From a checkpoint of a small image captioner: 64-pixel images, trained on dead-leaves pictures: piles of overlapping shapes.
Rows from block 12 of the image encoder of a small image captioner, named by matrix and row number. Rows with one number belong to one channel. Each number is 50 + 10 x the weight over its row's rms, rounded and kept within 0 to 99. All counts start at 0.
Before each channel's rows are labels from the 100 images, of 14976, where the channel reaches its highest value: "strongest on" is what is common among them. Only what is clearly more common there than usual is listed. The data: dead-leaves pictures: piles of overlapping shapes. In brackets: how many of the 100.
# r30: branch 2 reduce pointwise conv (encoder.blocks.12.r3.0.weight, 52x144x1x1), inputs 0-71
# b30: branch 2 3x3 conv (encoder.blocks.12.b3.0.weight, 78x52x3x3, transposed, each kernel summed), outputs 0-77

strongest on: mixed sizes (97); grey (44); triangle (29)
r30.34:51 37 51 61 41 52 52 53 63 38 53 52 90 42 29 74 47 81 49 51 54 53 47 52 68 47 53 47 64 75 37 38 86 60 47 40 49 50 45 47 50 39 34 32 40 54 64 49 61 44 57 45 42 44 46 42 46 43 46 52 38 46 45 43 44 35 48 54 43 52 49 46
b30.34:41 54 36 35 42 46 46 51 42 38 34 48 62 35 58 51 56 33 32 63 53 48 51 45 46 54 55 50 59 48 44 71 51 32 49 46 56 42 38 53 46 50 52 46 44 47 43 73 34 26 48 44 44 30 44 54 40 32 56 49 63 41 33 73 47 53 59 55 50 51 40 46 44 62 40 39 50 57

strongest on: small pieces (76); grey (51); hexagon (35)
r30.20:72 45 52 56 55 54 56 39 58 35 53 39 53 50 53 41 78 56 43 43 52 47 40 51 49 56 50 29 27 39 56 44 60 55 36 40 45 41 50 65 47 49 43 61 34 59 36 51 59 46 41 59 34 42 43 55 45 49 59 36 48 65 39 39 42 49 37 73 27 25 59 40
b30.20:63 60 62 38 43 61 53 41 56 32 49 46 31 48 50 31 62 61 48 44 57 47 44 48 51 42 43 56 51 57 60 41 55 46 36 50 71 48 59 55 30 55 70 60 60 76 53 51 52 64 54 53 57 43 44 46 64 55 38 60 53 58 63 54 66 58 50 49 49 57 58 54 43 63 46 39 26 39

strongest on: grey (55); circle (41); drop (29)
r30.9:53 54 49 72 40 52 49 66 42 49 48 60 56 45 53 42 52 54 48 41 32 46 71 42 53 44 65 44 86 42 46 57 59 35 53 46 43 43 57 57 50 32 42 34 60 48 45 47 43 44 62 67 30 50 54 58 63 48 48 53 40 42 58 76 40 49 58 64 48 72 59 56
b30.9:47 50 56 45 35 37 69 39 43 42 36 26 33 44 36 53 30 33 29 51 30 41 49 49 38 48 59 52 51 47 42 50 63 39 54 53 66 50 40 49 51 46 38 49 39 51 45 40 46 47 41 23 51 45 39 51 50 42 51 55 42 45 50 46 39 53 34 47 43 32 47 41 45 53 45 41 41 39

strongest on: large pieces (91); ellipse (37); circle (31)
r30.38:45 46 56 43 34 75 31 50 45 35 50 27 41 55 53 45 46 61 39 50 51 53 46 44 50 36 31 48 50 42 62 62 50 39 41 43 45 30 45 59 52 45 41 44 46 44 44 52 48 54 54 51 60 43 49 64 47 52 40 52 63 34 53 63 48 40 32 53 41 45 39 29
b30.38:58 75 48 45 55 48 56 57 45 45 53 51 34 49 42 72 60 45 33 51 56 44 47 43 62 54 40 58 61 56 58 42 46 54 48 38 54 70 63 50 64 48 53 48 35 37 68 56 38 41 57 76 35 54 59 55 55 32 47 72 55 47 47 66 53 61 63 62 48 42 55 43 43 52 45 42 46 55

strongest on: grey (73); ring (31)
r30.18:70 52 51 69 91 59 52 60 79 48 45 38 41 58 58 40 49 54 60 81 34 51 47 42 49 66 75 37 47 43 69 47 52 42 35 43 60 55 59 59 57 42 43 47 47 49 57 63 38 42 51 32 65 58 61 39 41 52 47 48 50 55 54 55 57 46 49 45 48 47 39 52
b30.18:48 48 64 35 69 44 43 53 66 47 30 35 57 51 39 45 47 44 51 47 50 49 46 42 20 37 22 55 42 51 42 48 34 44 57 38 28 44 55 48 47 55 45 48 62 48 49 35 59 52 52 46 47 52 59 32 39 51 43 56 44 56 55 34 50 36 47 43 35 61 53 50 57 47 52 60 62 39

strongest on: mixed sizes (96); grey (42)
r30.16:43 53 46 73 53 56 51 51 51 59 62 76 82 46 47 43 44 39 56 60 17 53 35 44 40 36 58 77 54 49 37 44 77 58 19 58 57 51 53 45 55 36 40 47 56 54 59 43 82 54 60 48 60 55 52 37 57 43 60 41 48 56 61 49 43 50 64 43 58 51 52 58
b30.16:55 56 50 43 48 40 50 53 35 63 50 31 50 57 47 55 45 49 57 59 55 41 33 51 18 52 42 55 61 50 60 71 60 46 55 53 41 43 51 66 46 62 47 51 54 58 58 44 58 29 56 43 42 33 43 49 50 37 43 40 54 68 41 47 68 41 52 61 46 25 32 48 50 49 57 54 40 39

strongest on: small pieces (70); star (61); arrow (27)
r30.30:35 44 56 41 62 56 41 50 61 70 49 45 66 45 50 55 36 99 50 55 49 56 43 50 56 41 64 42 43 59 43 63 52 69 32 55 42 58 74 51 45 31 50 33 54 40 61 57 50 41 45 56 38 59 65 54 54 49 40 54 45 56 70 49 45 61 51 48 55 45 56 38
b30.30:47 62 43 52 42 51 46 48 39 48 38 53 36 67 51 53 52 48 43 52 61 49 26 43 65 50 44 46 51 48 53 52 50 45 39 25 56 44 59 59 37 42 55 33 54 41 39 42 49 40 47 60 63 55 37 62 50 38 62 55 77 52 47 65 69 63 50 53 37 71 57 44 41 45 47 56 67 65

strongest on: shaded (84); small pieces (73)
r30.24:36 49 50 49 92 38 27 46 67 42 45 45 57 56 50 46 63 54 55 63 47 54 34 59 48 46 53 44 48 43 41 66 60 39 36 38 43 49 51 41 52 46 72 52 46 40 49 38 47 55 58 54 56 46 58 54 50 57 67 51 42 33 59 54 49 56 53 51 61 69 44 44
b30.24:55 52 52 37 43 41 53 49 40 43 36 21 31 40 51 49 51 39 19 42 57 57 39 52 38 51 40 54 47 42 57 46 36 44 40 41 47 58 61 50 58 35 72 40 66 46 66 43 47 25 48 52 51 49 51 46 42 38 50 62 42 57 47 47 61 58 44 54 46 45 34 48 48 59 46 44 43 36

strongest on: shaded (83); triangle (62)
r30.14:41 48 47 50 86 58 44 38 45 42 45 39 56 34 36 54 38 53 44 48 68 51 58 45 64 52 48 59 66 62 57 55 47 55 68 38 54 37 66 63 46 49 58 39 49 56 48 53 50 58 57 41 43 61 50 50 44 67 57 42 39 63 74 24 53 63 57 37 49 62 52 54
b30.14:62 41 52 50 31 61 34 62 39 42 55 36 44 53 62 44 39 52 50 53 24 43 41 39 60 52 51 42 42 52 43 56 38 46 49 41 33 57 33 62 53 33 41 59 53 35 49 45 46 68 46 49 34 51 50 50 56 41 39 62 47 40 40 51 38 57 64 40 55 47 42 27 50 34 56 30 43 54

strongest on: grey (38); crescent (26)
r30.13:71 29 50 41 15 61 45 74 53 57 52 52 43 43 57 29 45 49 43 37 79 42 40 48 40 39 33 53 80 65 44 49 59 54 41 64 57 49 47 50 55 45 57 42 53 36 43 44 37 41 52 46 52 46 46 46 45 45 42 53 51 58 48 54 55 49 50 63 45 41 47 50
b30.13:39 58 40 44 42 38 38 43 34 47 56 54 40 43 55 56 60 44 33 45 58 48 54 44 54 72 61 45 60 52 42 35 56 63 48 49 65 40 37 48 57 30 41 60 54 43 26 32 44 45 39 39 40 46 51 60 39 55 69 41 41 50 47 48 54 43 65 41 30 40 53 50 56 46 40 71 42 52

strongest on: small pieces (65); square (43); pentagon (29)
r30.3:50 50 56 68 57 32 45 46 81 39 41 55 37 48 38 27 56 52 45 55 42 52 36 52 45 69 54 58 76 80 31 45 55 59 77 35 48 49 36 56 50 55 60 50 42 58 46 48 57 45 71 51 28 38 46 37 52 64 40 57 36 56 39 48 32 62 50 57 55 52 46 41
b30.3:40 39 48 49 36 57 40 51 49 56 44 30 40 49 63 45 40 31 39 43 57 40 46 37 40 58 58 50 35 44 33 46 49 49 56 48 41 50 37 44 42 37 41 37 57 55 43 38 44 38 35 40 51 42 62 33 47 44 31 45 34 68 57 41 61 38 43 42 49 52 31 50 41 50 38 51 48 28

strongest on: small pieces (62); triangle (58); rhombus (34)
r30.1:33 66 53 53 72 43 58 66 54 60 50 28 37 39 45 64 42 81 47 41 58 51 50 38 62 31 36 58 51 59 44 53 38 57 77 44 62 67 32 50 73 53 48 52 54 41 37 48 50 27 52 73 57 56 60 44 57 59 60 56 29 56 69 49 35 44 40 33 48 40 56 58
b30.1:58 37 50 44 41 53 48 46 31 41 50 31 40 53 48 55 44 45 27 33 40 39 36 43 34 42 64 54 48 38 44 40 43 57 40 39 63 37 31 55 56 28 52 42 50 40 52 36 39 44 33 45 32 59 50 55 40 41 34 56 41 50 38 57 55 45 45 57 50 38 46 41 42 50 55 48 48 32

strongest on: shaded (85); cross (25)
r30.26:32 50 43 43 30 39 57 52 59 55 43 57 50 62 49 59 48 53 51 41 39 39 35 51 39 56 49 52 76 50 55 50 43 44 75 57 45 58 57 46 53 52 83 55 64 50 46 56 62 55 60 49 47 25 43 54 52 27 51 61 53 39 45 58 55 58 39 64 39 59 48 72
b30.26:43 49 40 47 47 78 39 47 44 38 46 22 53 48 64 45 35 48 50 44 48 55 43 41 45 39 47 39 36 43 41 34 52 48 51 34 58 46 45 40 56 42 32 43 58 46 46 43 56 21 57 59 40 47 54 63 44 61 43 37 34 44 40 45 56 57 39 44 57 36 34 53 46 41 46 40 41 49

strongest on: mixed sizes (81); grey (53); circle (36)
r30.2:82 38 53 35 69 46 70 71 27 47 54 55 60 41 57 67 50 42 65 64 45 58 48 42 56 46 54 36 43 52 55 42 46 45 59 42 49 57 50 35 46 55 43 46 48 52 53 45 40 55 43 40 36 53 67 58 61 68 59 50 48 48 76 62 73 35 60 57 55 41 54 73
b30.2:42 42 56 50 54 48 45 36 49 39 48 52 52 44 42 45 34 52 54 45 30 57 41 49 47 21 35 44 56 48 46 45 41 34 51 44 49 43 35 42 38 38 63 55 42 37 58 38 37 53 60 40 52 64 35 52 43 39 50 62 44 28 30 45 43 42 38 40 41 50 51 58 64 65 61 52 65 51

strongest on: small pieces (69); arrow (55); triangle (34)
r30.41:32 63 50 53 63 48 64 57 46 60 51 50 43 47 58 37 50 81 65 29 44 50 48 45 52 39 49 58 74 60 50 41 38 53 39 69 51 55 64 32 65 49 51 33 55 35 69 66 45 37 61 46 42 59 62 56 36 40 55 64 44 42 36 44 60 53 47 48 43 51 47 64
b30.41:42 65 59 60 44 61 59 38 50 45 55 41 45 65 63 54 47 46 50 23 48 51 49 43 39 54 47 23 41 46 52 35 47 80 48 38 63 38 46 55 41 51 49 61 63 32 46 43 54 48 55 61 46 48 41 59 34 52 50 44 54 41 53 55 44 44 50 48 72 55 57 45 63 46 37 61 44 66

strongest on: large pieces (68); grey (42); cross (37)
r30.48:79 56 49 35 65 55 58 46 85 42 45 43 56 35 60 42 68 62 51 59 49 44 42 56 50 69 40 47 68 40 61 36 33 52 65 49 52 58 48 71 52 51 53 50 43 50 48 33 48 45 49 48 43 59 49 41 72 64 44 43 42 58 28 46 57 46 47 56 58 51 52 48
b30.48:26 40 41 39 38 39 60 46 59 48 65 56 43 25 58 49 53 37 67 39 50 51 52 38 40 52 36 59 42 60 40 58 49 48 55 49 50 54 41 38 42 46 58 43 50 60 46 44 19 47 46 52 53 44 41 31 53 65 30 38 36 64 48 40 53 55 57 41 42 43 49 42 42 55 54 53 53 38

strongest on: shaded (82); tee (33)
r30.40:55 52 31 50 41 39 40 39 44 44 34 38 69 47 26 45 47 53 38 64 45 53 48 49 47 52 48 58 44 62 40 39 46 47 63 44 55 37 52 38 42 64 59 53 45 58 52 46 56 84 57 55 48 76 56 48 38 60 53 42 47 57 54 40 42 59 61 47 39 59 63 49
b30.40:51 44 37 40 56 50 50 48 45 50 63 50 69 70 58 45 40 73 42 57 44 54 57 41 50 59 34 40 35 54 38 60 55 58 37 52 36 46 44 52 54 42 33 44 46 36 55 56 33 50 30 52 60 49 50 44 48 30 46 45 49 34 54 49 57 35 57 70 55 43 35 55 45 49 49 35 36 67